A small self-supervised image encoder, trained from scratch: trained on close-ups of made-up surfaces with and without defects.
Rows from block 9 of a small self-supervised image encoder, named by matrix and row number. Rows with one number within an expert belong to one neuron, the router's apart. Each number is 128 + 32 x the weight over its row's rms, rounded and kept within 0 to 255. All counts start at 0.
Before each expert's rows are labels from the 100 images, of 14848, where the router gives the expert most weight on average: "top examples" is what is common among them. Only what is clearly more common there than usual is listed. The data: close-ups of made-up surfaces with and without defects.
# router: router (model.blocks.9.mlp.router.weight, 4x128), inputs 64-127
# gate: expert gate (model.blocks.9.mlp.gate, 4x64x128), inputs 64-127
# up: expert up (model.blocks.9.mlp.up, 4x64x128), inputs 64-127
# down: expert down (model.blocks.9.mlp.down, 4x128x64, transposed), outputs 64-127

# expert 3
top examples: carpet; scratch; circuit traces
router.3 [127 122 126 137 135 136 191 160 132 104 141 114 162 162  99  67 117 151 150 147 175  77  73 154  90 122 162 157 114 135 102 167  99 156 126 109 144  84 172  96 138  97 140 128 112 160 119 166 122  49 111 135 164  97 189 151 136  85 155  70 115  67  81 149]
gate.15 [ 92 139  58 132 181 109 119 126 184 106 128 137 110  56  25 151  97 130 130 100 110  40 144 120 130 101  71  93 124  87 147 151 129 117 142 109  89 132 133  97 112 109 132 121 164 134 130 143 124  99 158 129 141 120 140 132 106 122  80  75 131 235 102  89]
up.15 [ 97 120  52 136 177 130 116 109 167  91 116 122 140  93  65  90 134 119 115 125 142  43 133  87 154 106 121 108 136  62 128 176 130 123 116 112 141 102 173 117 117 125 155 113 161 149 113 147 149  51 101 132 162 160 164 106 125 107  81  57 145 111 128 133]
down.15 [190 158 117 106 113 165 120 165  80 149 118 120 111 120 106 121 147 112 107  93 136 137 141 112 140 137  75 168 127 149  59  99 150  96 191 154 111 124 124 134 145 126 112 181 131 124 157 107 156 128 118  98 115 124  87 122 113 163 122 129 110 131 164 104]
gate.16 [ 98 150  98  95 156  93 139 110 185 180 142 166 103 111  88 176 111 169 155  96  97 106 133 186  80 113  68 109 142 111 199 136 152 138 116 116 126 132 155 111  84 113 139 137 123 142 160 129 111 126 149  70 124 148 169 144  63 159 110  78 166 173 113  62]
up.16 [ 98 121   0 131 161 135 157 117 170 120 133 145 153 147  83 127 106  92 115  74 149 135 119 130 130 146 142  81 108 113 140 196 125 114 105 119 116 147 170  99 158 128 141  71 150 131  91 149 154  52 145 104 124 155 185 149 142 149  95  92 125 137 103 158]
down.16 [111 145 103 170 103 118 152 156  84 125 114 125  88 111 111 123 123 107 103 105  86 138 129  95  72 162  95 115 127 119 129  78  95  92  80 141  71 113 113 122 128 107 107  59 118 131 100 104 156 102 188 119 105 113 151 143 140 150 131 152 163 163 123 116]
gate.17 [115 164 124 125 114  95 140  93 167  95 105 128  79  64 102 159 117 183  93 135 145 104 126 128 169 158 130 139 126  94 205 103  58 149 100 135 110 111  87 159  72 145 140 160 102 163 147 142 128 159 106 109 118 172 178 111  90 116 120 162 131 132  96 102]
up.17 [113  64 144  75 110  89 125 140 117  93 156 101  95 125 172 122 144 112 112 129  82  95 128 124  90  50 131 115 143 160 124  88 132  75 111 130 128 130  76 127  93  81 148 139 123  70 110 134  41 188 145 134 120  93  82  85 139 102 118 125  89 190 146 132]
down.17 [ 94 101 105 105  93 123  95 153 103 102 142  98 103 150 122 128 179 106  94  58 115 122 219 102 171 107  97 100 131  89  34 158 116 111 130 110 140 145 108 103 102 135  83 174 176 106 103  80  99 122  64 108 114 188 149  90 134  98 103  78 100 109 139 109]
gate.18 [119 108  85 177 121 149 142 133 104 173 146 158 118 140  83 129 119  98 176  96 113 114 128 137 154 111 151 148  71  89 119 173 212 130 130 155 164 180 115  47 171 173 111 140 132 126 103  98 131 105 114 101 134 126  48 110 155 164  90  82 137 194 128 139]
up.18 [120 148 118  99 126 118  87 114 147 148 111 101 195 123 193 104 174 150  94 163 119 139 119 143 134 115 148  68 195  75 136 100  89 127  68  84 205  93 133 187 109 146 144 102  85 100  88 206 131 176  73 218  57 130 123 127 127 120 152 148 123  91 147 105]
down.18 [ 88 105 107 110  81 117 147 125 215 152 130 203 102 152 150 158 132 100 137 109 146 121 146 120 173  87 103 134 153 160 155 132  83  84 183 162 145  99 118 151 135 109  98 121 123  88 124  56 126 124 126  63 129 112 148 123  85 182 122  71  81 124 190 113]
gate.19 [124  98  87  98 111  46 113 154 138 106  86 140 101 132 122 142 120 182 123 115 132  95 126 143  73 100  90  72 115 153 146 133 169 119  70 110 126  74 162 114  64  98 123 130 119 169 177 147 132 104 143 130 134 126 185 147 102 113  92  35 170 143  77  86]
up.19 [189 115 196 112  72  74  75 167  78 159 133 103 121 147 161 156 131 184 118 217 117 174 132 147 102 129 100 126 140 108  98 125 131 168  86 104 144  89 115 163  52 119  92 125 159 172 151 129 123 144 151 200 106 155  82  80  89  87 118 125 157 131 140 131]
down.19 [218 132 187  70 101 178 150 121 144 124 127 142 117 156 137 109 123  94 125  37 142 138 109  70  92 132 138  92  83 139 132 138 135 132  88 160 111 140 174 121 164 137 159 139 134 107 197 122 109 192 161 100 129 103 114 142  75 159 129 149  95 128  78 131]
gate.20 [103 105  60 118 167 201 133  83 155 152 144 178 131 108 141  87 127 103 125  67 118 121 109 123 164 148 127 156 127  97 103 141 136 136 168 171 124  89 141 136 136 129 169 151 135 137 159 118 124  99  91  72 149 122 184 145 161 190 113 155 126 109 143  78]
up.20 [136 121 131  50 118  66 152 132  99 139 113  92 108 157  69 133 131 191 129 171 127 123 119 142  75 135  81 153 149 119 127 140 114 114 109  87 148 130 169 156  78 103 128 128 140 108 154 125 150  93 104 110 158 178 164 155 106  93 135  43 213 128 106  98]
down.20 [125 139  83 113 144 112 117 191 171 104 126 149 156 134  97 119  72 155 129 182 170 158 120 179 143 126 149 128 138 120 124 123 158 149 128 123 162 113 117 115 122 119 134 114 164 140  84 210 141  72 133 186  96 114 117  98 135 117 128 146 114 147 194 140]
gate.21 [130 123 141 143 168 126 134  91 139 103  79 118 138 118 154 184  62  95 168  72 149 156 114  87 187 158 111 139 205  98 131 121 153 102 140 160 112 132 122 146 159 191 114 131 146 134 119 156 108 126 147 174 105 163 157 102 141 111 118  93 126 146 113 116]
up.21 [126 124  85 120 151 158  89  78 121 130 101 162 142 151 250 144 126 125 125 112 136 196 105  86 163 146 145 178 147 124 103 112 168 146 135 137 104 165  73  94 145 210 153 116 116  87 108 131 166 137 131 183 174 112  87 124 166 137 144 174 130 136 140 130]
down.21 [202 183 145 128  99 162 140  62 212 123 144 190 106 142 111 163 130  91 153 124 120  94 112 131 186 110 113 130 147 101 160 130 132  84  97 100  85 164 185 186 130 118 152 128 124 147 151 119  86 124 186 132 112 153 148 143 109 107 162 134 151  97 133 151]
gate.22 [159 123 131 154 137 127 134 120 129 163 109 133  96 138  91 140 140 140 105 131 129 183 156 118   6 166 126 168 108 119 181 101 169 129 121 117  82  79 154  91 127 142 108  88 168 134 130  77 110  95 203 109 135 143 177 132 102 118  97 134 165 166 137  90]
up.22 [136 128 112 157 124  59 144  77 167 143 154 143 167 169 157 196 114 148 159 142 187 183 122 156  41 110  98 118 103 140 175 187 111 117  83 104 117 112 183 116 100  79 120 121 143 136 101 152 108 122 125 108 171 156 145 195 143 122 138  91  67 139 169 136]
down.22 [150 126 134 122 108  88 119 147 115 160 116 205  87  95 154 154 212  54 109 102 128 162 186 140 112 192 115 114 144 163 128 113 106 109  63 114 111 114 126 122 103 134 118   0 123 108  73 119 152 115 138 108 122 122 124 115 143 207 143 149 190 141 123 126]

# expert 2
top examples: woven cloth; specks
router.2 [216 134  93 137 128 146 118  75 125  97 162 131 138  78 173 135 107  93 158 154 129 117 137 112  99 143 145 130 146 136 130 144  78 138 178 103  49  94 121 129 155 124 131 134  91 108  80 132 121 186 148 143 144 140 114 146 170 143  80 185  89  97 180 115]
gate.15 [ 61 147 139  77 114 126 136 141 207 175 160 117 146  97 119 182 107 131 117  95 155 102 107 103 142 116  78 138 144  97 109 133 105  99 126 165 102 128 133 104 155 134 145 112 152 188 132 119  89 175 124  81  24 148 177 115 131 106 130 119 149 156  84  52]
up.15 [163 112  55 148 196 147  93  73 116 146 165 143 137 105 106 112 108  90 128 121 137 132 131 103 121 165 116 147 126 140 133 215 152 109 134  90 139 177 184 128 176 188 174 134 161  78 110 163 155 103 116 155 160 129 186 137 181 157  56 154 135 146 167 144]
down.15 [ 93 148 154 216  80 133 157 178 140  92 111 110 145 190 102  90 144 151  89 116 161 162 157  94  89 126 145 131 135  71 183 127 196 137 117 104 111 120 145 152  96 163 149 109 163 173 166 127 178 114 126 117 169 115 126 176 165 156 114  93 145 138 182  96]
gate.16 [ 88 108  69 142 155 169 116 130 132  97 154 167 120 103  63  93 114  83 131 123  88 144 184 171 114 144  98  48  83 140 110 177 132 124 131 114  95 126 136 121 190 139 141 122 152 113 177 119 147  40 103  89 188 121 150 125 151 186 137  86  77 159 142 114]
up.16 [108 190  88 180 160 140  87 103 104 134 132  95 136 166  89 174  86 120 145 117 153  96  86  73 186 203 148 154  77 111  75 137 167  84 153 124  91 138 167 111 155 122  91 130 116 177 112  97 138 117 176  96 100 104 129 122 140 166 143  84 142 152 151 151]
down.16 [137  84  73 134 160 174 145 142 152 102 113 142 105  67 126 144 133 114 140 103 127 201 154  76  81 142 137 147 135 146 164 120 107 131 144 164 150 179 112 131 177 162 146 104 116  21 126 157 142 114 123 115 147 157 109 165 160 156 136 110 167 163  98 151]
gate.17 [ 94 170 113 120  99 113  50 126 123 213  90 143 133 144 193 106 152 125 133 113 133 155 135  83 150  71  81 122 149 171  79 183 107 121  95 125 178 186 191 117 126 140 180  94 132 101 132 107 164  74 111  43 130 113 142 136 146 172  99  89 122 146 127 124]
up.17 [118 172 108 128 164 111  68 154 136  81  84 105 149 124 125 163 103 112 104  72  77 112 199 166 129 120 176 114 123 121 105 132 140  65 148 133 128 134 132  51 175 170 153 124 119 154 125 103 157 133 164 104 111 131  75 137  99 113 146 142 167 144  85 128]
down.17 [144 122 164  68  67 118 122 183  85 192 140 119 117 179 142 106 165 171 161  90 120 120 168  88 158 108 109 118 120  38 141 204 160 121 136 130  79 111 173 145  86 103  99 106 145 125 142  96 142 140 115 102  99 202 139 130  93 149 109 102 150 138 154 102]
gate.18 [ 52 160 141 141  88 139 154 145 119 136 107  50 145 159  91 138  96 175  88 122 155 158 111  94 169 114  88 149  77  91 108  72 141 130  94 107  98 159 146 123 131 134  82 152 119 132 173  99 144 131 132  57 110 175  92 121 138  93 190  52 179 123 160  89]
up.18 [138 147  89 155 148 119 172 140 109  99 155 119 123 137 140 189 101 117 178 144  89 151 137 145 132  99 172 124 135 116 121 133 129 140 197 131 136 100  95 109 199 179 131 126 171 168 111 154 138 162 124 184  92 150 140 103 187 150 100 186 128 182 174 112]
down.18 [143 152  96 185 128 126 154 139 155  88 123 138 155  94 102 121 130  88 153 133  86 109 162 140 102 198 153 128  97  86 124 137 134 145 129  65 132 120 157 126 124 182 127 164 147 195 206 110 168 152 139 169 107 124 137 181 126  84 144 146 160 187 106 116]
gate.19 [130 114 147 104 124 169 119 108 118 121 118 128 199 125  98 105 104 157  90 176  87  75  72 158 145  76 118 113 159  59  71 135 169 114 144  84  97 118 117 118 187 102 157 131 146 147 134 130 101 138  99 172 105  81 117  92 107 162 201  73  96 133 157  83]
up.19 [156 157  74  93 173 199  58 142 120 194 138 155 120 153 114 151 114 139 145 199  78 129 140 193 113 116 122 110 155 105  44 122 129 130 120 137 134 189 122 152 147 103 171 106 153 145 142 136  88 107 131 213 123 147 102 134 128 165 196 132 141 161 173 154]
down.19 [174 145 138 120 186 169 114 116 160  60 121  93 155 108 126 144 118 164 144 185 188 210 110  58 104  91 110 153 105 149 142 123  79 114  74 111 156 163 146 120  99 131 131 150 144  78 167 113 110 101 135 169 140 129 150 150 132 125 141 146 118 151 153 145]
gate.20 [ 92 120  89 149 184 115 145 121 149 130 125 117 103  68 109 134 152 156  97 123 133  77 192 122 108 150  70  80 117  75 172 143 169 125 146  91 110  97 136  91 145 166 132 117 160 178 119 148 161 142 133 149 143 127 109 108 138 142 115 116 149 211 155  54]
up.20 [140 119 140 104  76 131 139 120 114 135  73 129 116 137 130  73 115  92 122 119 113 134 143 106 104 147 108  46 139  88 134 110 149  91 151 134  75  87 125 138 174 104 114 121 118 100 152  58 103 141 127 134  93 143 171 152 103 108 113 207 119  78 135  80]
down.20 [126 143 185  65 118 113 157 128 112 135 143 176 141 192 159 100 104 126 156  91 116  89 148 130 147 108 140  71 160 134 132 109 102 120 145 143 106  82  92 138 120 115 122  82 112 123 128  99  87 161  99  81  91 118 133 162 137 149 102 154 131  65 178  94]
gate.21 [117 134 138 110 147 105 163  72 123 158 129 116 120 128 112 154 109 173  83 127 162 108  81 130 140 115  60 164  51 105 154 124 140 136  68 164 145 120 120 127 100 130 175 139 125 169 152  97 153 116 114   0 118 132 125 159 122 147 155 104 167 117  66  99]
up.21 [109 176 111 162 190  91  57 119 124 160  90 172 115 122 134 146 112  77 114 140 143  85 179 123 110 106 117 141 197 131 108 109  81  91  77 147 166 197 127 169 172 139 133 105 118 153 153 185  96 116 106 200  93 157 170 125 132 112 149 113 156 102 160 128]
down.21 [140 169 142  81 137 134 149 140 149 142 132 105 180 157 138  76  97 151 142 208 179 120  95 164 172 110 193 117 168 109 147 123 134 142 112  96 129  76 135 145 125 123 128 167 152 144 142 212 156 108 148 173 107 104 197 111 144 123 135 151  46  54 144 122]
gate.22 [100 149 137  47 105  80 116 114 106 121  78 162 139  84 173 136 144 156 120 102 102  91 148 119 142 143 131 130 146 119 149 132 114  71 128 107 175 109 116 102 104 129  71 115  93  98  79 171 255 118 107 180 105 103 112  95 123 175 136 138  93 108 166  96]
up.22 [123 144 163  41 141  92 138 114 126 135 144 169  75  88 129 153 121 157 104 114 108 116 122 148 162 184 144 168 137 150 130 139 117 122 108 137 109 103 159 134  59 153  57  85 106 106  90 157 170 141 150 142 147  71 115  92 125 191 195 171 127  91 181 101]
down.22 [194 137  89 111 142 209 134 138 158 154  95 130 129 115 146 144 117 151 109 180 123 139 121 116 147 122 102 163 150  98 156 159 129  96 111 129 124 140 167 120 147  54 185 160 103 147 112 195 149 129 129 165 165 110 142  82 134 125 136 159 117 178 114 111]

# expert 0
top examples: wood
router.0 [111  79 177  69  96 120 163  85 119 163 135 159  75 136 173 159 165 163 129 124 136 116 188  98  81  88  89 109 116 159 136 125 164 116 169 133 177 103  86 109  96 141  85 119 157  92 142  91 113 158 105  62 127 120 137 100 103 152 107 136 111 132  62 132]
gate.15 [159 166 120 132 110 199 126 128 138 116 142 178 160 109 104 134 156 136 179 131 124 104 122 159 111  98 139  69 103 152 142  95 149 200 144 109 104 117 161 205  78  89 164 150 113 122 139 131 133 144 170 108 185 134 157 156 134 169 141 117  85 138 131 152]
up.15 [144 191 120 141 133 203 104 106  83 168 149 166 108  94  98  86 156 126 163 124 126  81 109 172 128 121 119 110 103 114 122  99 148 181 127  85 131 129 128 193 108 109 151 128 116 113 111 139 153  71 146 122 198 108 124 141 111 201 151 120  56 138 128 140]
down.15 [122 158 143 105 131 191 102 135 128 129 162 155  99 122  87 151 172 126 120 111  83  95 166 133 186 182  58 100 115  97 124 115  98  80 132  97 108 115 162  90 168 154 141  57 157 184  96 141  97 106 146 113 123 149 113 126 154 139  84 161 191 180 100  79]
gate.16 [140 132 114 125 131 145 158 154  93 158 156 128 141 118  66 139 122 124 166 130  94 132 113 169 125  80  76 158 107 104 130 132 116 112 171 132 136 143 138 150  70  85 128  88 124 129  96 160 160  65 133 104 184 164  51 191 133 141 144 103 164 137 120 159]
up.16 [143 122 108 123 103 156 118 107  53 116 109 139 112 157 125 127 137 110 129 108 120 136 159 178  71 139  94 104 121  90  96  67 146  95 138  82 132 127  98 143  93 124 170 123 119 109 116 105 128 154 132 159 150 136  69 207 106 111 192  93 180 149  94 130]
down.16 [154 129 129 129 153 146  92 143  49  86 123 114 105 140 115 108 134 109  86 101 177 155 159 124 120 116 122 135 131 114  92 114  94 100  88 135 131 141 120 155 109 105 188  31 165 132  88 173 113  73 107 149 155 132 126  73 156 136 168 156 171 133 164  90]
gate.17 [176 105 112  86 118 140 110 141  97 123 108 124  98 164 117 148  59  93 113 103 106  88 132 164 109 146 109 160 129 121 117 111  93 134 154 187 144 156 100 167  79 173  87 105 181 148 129 125 127 172 145 169 108 169 120 184 168  97 115 149 190 132  98 145]
up.17 [ 91 152 159 164 157 128 177 127 150 128 128  59 136  87  82 124 146 113  88 139 197  98  44 110 172  96 119  94 147 117 154 108 103 156 138 159 108 161 132 170 130  34 156  72 128 146  88 170 145 120 180 124  91 119  92 103 132 133 168 134  80 137 191 154]
down.17 [117 107 158 120 116  76  90 148 125 139  87 199 154 102 174 150 118 168 168 146 108 152 155 154 130 100 175 170 157 146 161 129 146 150 135 169 160 117  75  95 138 133 103 156  26 112 148 154 123 200 145 168  96 193 107 109  77 116 208 176  93  81 109 115]
gate.18 [142 156 123 109  76  79 164 162  88 123  88 171  98 106 134 153 135 127 169 122 102 153 164 159 136 127 112  94 120 145 168 114 206  86  89  98 126 141 142 163  98 174  92 173 158 126 182 121 127 101 150 118 157 122 124  91 103 225  97 114 130 156 148 154]
up.18 [123  86 115  93 161 143 103 114 115 115 165 196 139 141 134 119 127 171 148 123 137 122  79  95 131 133 130 208 126 120 109 135 114  88 133  91  64 159 118  53 139  91 163 136  95  88 112 103 121  93 127 110 152 123 147 120 124  94 145 117 110 102 113  55]
down.18 [114 127 142 150 158  90 122 137 138 160 128 184 105 109 129 160 148 132 134  84 153  83 145 107 131 114 101  95  86 125 102 181 118 114 139 172 139 106 155 110 131 110 140 124  69 119  98 163 111 133 168 165 119 184 148  97 117 190 125 141 123 121 132 174]
gate.19 [148 117 121 164 118 197  93 133 116 127 172 118 133 107  92 117 147 112 145 103 136 184  82 136 140 114  90 112  70  95 154  90 156 142 179 135  87  99 184 168  89  70 119 181 114 135 116 134 128 120 147  93 174 147 154 111 154 142 129 125  84 112 168 129]
up.19 [156 161 163 102 126 177  89 107 131 137 143 137 148 102 116  86 138 114 152 130 107 105 107 153 140 136 146 105 136 132  89 101 173 114 140 137  87  94 157 147 168  92  94 116 173 118 100 128 152 112 207 167 151 150 145  90 102 155 139 146  70  93 185 134]
down.19 [113 150 137 108 128 163  63 142 113 133 124 142  84 156 124 132 187 131 153 115  97 124 171 132 179 209  99 113  88  81 121 147 117  87  87  84 136 166 177 101 155 117 157  95 148 218 102 137 162  93 100  80 140 123 117 120 130 112  78 163 169 163  51 128]
gate.20 [136 131 172 112 114  89  91 141  80 129 139 116 118 134 105 129 152 172 112 198  82 139 154 141 138 145 153 124 206 103  91 134 130 126 132 118 105  88 132  83 112  89 172 118  80  92 147 105 103 175 148 173 110 171 112 156 107  67 143 196 129 105 130 151]
up.20 [122  93 132  83 123  99 101  55 140 117 134 130  99 164 128 147 121 178 129 133 127 126 138 155  77 147 107 103 113 140 132  55 199 124  33  79 122 100  88  87 120  99 166 157  98  86 109  82  93 167 144  93 135 136 150 127  73  99 133 127 143 135  88 127]
down.20 [158 130  84 164  85 104 149 123 140 151 143 160  93 151 132 125 116 135 112 125  78  93  73  84 145 148 147 147  95 147 118 108 100 115 144 117 146 157 114 122 137 127 133 158  27  98 124 100 124 150 108  59 165 159 114 131 129 129 152  27 130 148 131 131]
gate.21 [164  64 136 110 126 127 175  94 154 130 173 142 161 148 146 164 177 111 122  90 157 141 144 145  49 119 119 173 124 159 152 147 160 130 152 132  78  77  97  68 155 117  88 148 145 137  50 120 106 168 185 103  92 110  98 158  88 101  97 173 119 123 141  97]
up.21 [142 125 101 114 146 104 111 110 165 161  90 152  97 140 163 150  99  77 116 177 189 149 162 129 102 106 109  96 189 150 139 145 151 122 158 128 101 114 119 216 107 135 142 163 175 174 119 135 117 108 151 139 114 148 157 117 144 114 115  96 102 143 135 105]
down.21 [ 78 123 147  79 123 117 151 127 128 147 146 115 170  93 152 173 151 123  61 139 147 102 136 147 182 109  95 105  92 139  59 109  76 158 121 131 157  91 131  95 104 141  81 186 118 140 135 104 113 182 129 176 108 170 112 112 118 185 161 127 102 146 159  54]
gate.22 [112 133  59 152 118 115 156 173 123 135 199 139 145 101 105 134 128 136 119  68 153 152  94 135  94 104  79 127  52  98 184 116  71 108 120 182  72 162 145 144  93 149 133 118 137 155 167 165  85 133 139  95 128 145 123 143 153  95 113 151 103 168  77  99]
up.22 [158  88 117  78 123 128  63 118  38 166 152 130 130 149 121 131 104 160 101 150 111 134 137 131  97 107 130 156 130  96 141 160 162 128 118  84 135 143 169 134 108 135 167 111  92  93  98 141  69 142 108 171 133 104 142 133 103 113 130 126 123 215 124 106]
down.22 [139 119 104 125 132 132 176 117  70 136 119  78 148 135 142  81 135  81  95 150 147 196  59  87  93 124 140 159 142 126  97 108 159 180 102  72 125 159  95 109 147 149 167 107 225 138  84 117 151 119 125 180 105  68 108 131 198 156 138  76 162 143 130 107]

# expert 1
top examples: stone; wood; wire mesh
router.1 [ 85 178 126 160 134 109  57 196 114 155  95 105 142 114  97 159 121 111  93 112  90 176 111 133 220 150 117 133 129  91 149  90 164 108  51 145 137 201 138 177 112 150 157 130 160 154 168 153 149 117 134 164  95 143  62 131 110 139 166 119 192 225 174 117]
gate.15 [ 81  88  97 100 154 129 120 112 179  73 164 116 119 115 110 120 131  87 134 125  83 141 208  87  93 101  77 107 122 147 147 184 163 107 243 125 118 112 179 116 164 154 102 106 162  82 116 120 119 145 161 117 101 120 159 135 110 105 109 148 117 132 121 102]
up.15 [144 139 129 138 131  98 182 178 138 139 143  90 133  94 139 109  76 128 147 127 150 127  90  89 134 130 154 146 203 105 112 136  86 143 113 178  98  75 161 144 163 134 137 141 130 175 173 118 109 157 105 156 130 143 147 107 179 132 121 178  69 120 156 141]
down.15 [ 71 169 147  92 156 159 113 121 129 112 108 183 136  92 118 117 110 117 135  97 178  85 147 103  98  81  97 191 159 142 127 195 140 156  77 140  83 129  73 151 156 160 179 111 166 164 123  87 121 102 144 107 104  97 149 154 175 184 139  70 154 159 164  68]
gate.16 [ 96  50 218  87 102 121  76 159 124 163 130 116  89 117 178 112 163 101  66 152 113 156 211 151  97 171 118 112 155 157 171 123  95 165 132 102 125  75 141 152  87 121 158  94 108 140 126 158 136 156  99  91 125 156 162 151 102 131 162 121 129 182 116  46]
up.16 [145 127 159 118 150 113 170 157 116 122 132 162  54 149 109 170 140 148 138  62 128 111 141 107 117 110 136 104 148  93 138 101 162 110  92  98 120 138  48 141 176  99 188 156  96 114 174 173  76 102 128 119 141  77 151 148 168 160 138 147 144  96 137  78]
down.16 [138 149  97  47 177 128  83 120 156 108  89  76 135 101 131 101  84 185 139 131  77  93 181 148 116 142 148 103 143 169 201 141 117  57 161  95  85 143  67 104 209 160 108 144 145 149 136 119 174 102 115  87 163  76 132 180 118  82  95 144 106 140 143 114]
gate.17 [102  75 132  96 122 172 114 122 114 150  99  87 170 190 118 113 144 122 133 131  74  83 192 181 116 156 180  60 145 102  81 114 167  80 124 120 148 141 114 125 155 131 157  83 126 122 156 103 149 117 124 170 101 140 159 103  93 132 135 149 122 158 203 125]
up.17 [133 201 128  89 140  90 104  90  96 161  96 141 191 130 114 105 123 147 155 166 117  92 145 137  95 117 120  60 152  95 163 120 154  41 135  53 130 179 153 104 145 130  94  90 120 160 140 121 135 108 170 167  85 134 111 131  86 166 103 161 111 178 163 126]
down.17 [ 91 111 114  69 130  98  88 109 111 121 115 112  85  56 148 115 112 111 152 114 125 142  62 100  57 133 127  94 103 187 158 101 167 125 111 133 172 103 129 126 109 118 117 137 125  60  74 119 124 110 139 101  76 141 165 129 133 149 126 137 111 142 102 165]
gate.18 [121 117 102 191 115 126 176 172 115  95 156 140 126  85  71 112 125 163 176 138 136 145 173 135 122 132 156 139  93 152 133 194  91 129 115  94 141 147 103  58 117  98 152 158 131 117 168 148 148 131  99 109 157 113  93 163 121 141 103  93 129 241  96 155]
up.18 [170 152 146 137  76  82 109 167  89 139 150 176  96 132 148 152 148 147 159 141 106 154 135 165 135 132 167 141 169 201 115 109  82 133 131 114 148 159 109 116  42 122 141 123 168  86 165 141 138 162 122 121 161 103  43 138 124  85 147  97 122 171  97 143]
down.18 [128 116 226  68 106  95 136  55 148 120 180 157 145 115 124 129 131 142 146 189 146 119  74 178  69 151 113 179 130  97 150 101 114 164  67 123 123  91 114  53  36  83 119 152  99 129 154  74 143 179 137 104 133 169 142 125 154 107 161 133 118  88 123  57]
gate.19 [ 99 111 119 158 117 128 186 151 165 114  99 157  83 158  85  69 143 101 161  62 116 112 108  98  91 141 158 169 136 146 169 133 165  79 182 169 139 147 122  68 148 114 105 198 111  78 117  84 135 106 109  80 150 131 192 132 131  79  49 131 142  81  89 147]
up.19 [ 90 166 121 116  86 112 174 137 181 146 162 159 109  64 109 137 159 140 224 131 116  96  87 151 131 131 144 183 191 156 182 116 105 146 133 144 151 115  67 143 135  96 127 223 136 131 100  89 153 166 117 102 110 110 140 145 140 131  70 180 135 118 164 125]
down.19 [ 71 105 133 106  95 138 112 107 157 144 147 119 124 119 113 123 146 216 154 105 142  98 105  93 134 102  82 164 125  80 121 128 123 170  97  94 107  60 190 149  79 194 194 148 116 103 148 152 116 156  94 124 167 111  99  92 174 110 111 132 177 159 103  98]
gate.20 [157  78 181 122 170 143 151 124 105  93  87 161 144  73 122 142 153  92 121  99 114 140  94 114 179 137 132 137 142 103 192 106  88 125 164 124 135 136 110 100 146 153  96 201  97  95 112 109 118 126  99 117 105 141 132 156 132 182 139 168 164  51 119 106]
up.20 [141 147 167 112 116 183 143 113 143 118 133 185 181  86 128 175 179  83 183 171 163  89 147 167 141 128 156 133 131 192 168 137 105 146 115  89 118 105  71 151 137  85 115 179  71 144  99 165 139 148 135 103  75 101 134 208 155 176 176 172 138 180 192 100]
down.20 [ 95 162  99  40 160 162 105 140 119 131 111 138 144 125 130 124 106 177  95 187 114  83 157 149 134 178 144 100  99 110 183 128 113  53 155 139 113 156 121 120 133 132 112  97 122 104  99 120 129 109 133  87 176  83 138 152 140  43 114 201 103  95 126 125]
gate.21 [165 138 160 160 153 158 143 113 116  68 112 143 140  91 134 163 205 102 169  98  97  87 110  54 131 135 101 122 155 139 128 142 169  74 138  98 145 156 125 126  99 102  77 119 111  60  68 110 151 125 145 168 128  96  83 162 112  96 132 161 183 166 167 127]
up.21 [140 124 101 126 159  15 133 146 117  62  78 122 106 133 139 125 137 163  86 129 128 117 157  91  45  93  70  92 141  82 134  91 141 121 108  58 157 145  87 108 111 121 141  81 148 111 205 127 133  64 110 163 111 103 124 127 120 135 126  61 164 158 107 132]
down.21 [137  74 141 112 147 122  68  89 147 107  73 145 101 120 191 105 212  93 107  67 122 187 116  95 101 116 107 116 124 115 105 122 137 130 132 135 152  98 196 114 128 112 141  84 101 107  84 146 145 116 117 141 100 131 119 130 114 200 138 156 208  96 138 167]
gate.22 [133 124 101  60 148 170 127  46 188 127 154 111 106 124  90  72 109  59 125 171 133 158 187 150 100 122 104 109 167 150  87 144 136 126 166 114 104 111 139 183 175 131 158 115 178 117 106 105 113 131 133 146 153 151 180 184 102  81 149 129 113  86 134 151]
up.22 [112 107  83 141 151 103  41 126 122 158 119 115  87 156  97 168 156  85  77 121  68 169 158 143  84  88 101 147 113 137 119  56 186 123 136 134 150 193 107 148 116 136 140  89  84 114 109 152 125 103 118 149 149 107 138 153 151  91 173  78 126 141 135  76]
down.22 [138 121 136 165  94 102  90 153 127 124 152  94 166 111 148 198 168 201 110 173  98 142 102 196  86 197 156 164 122 119 141 126 119 141 122 127  93 125 125 159  43 130  98 126  78 137  96 105 193 174 142 158 128 137 113 102 144  71 121 158 156 158 167 129]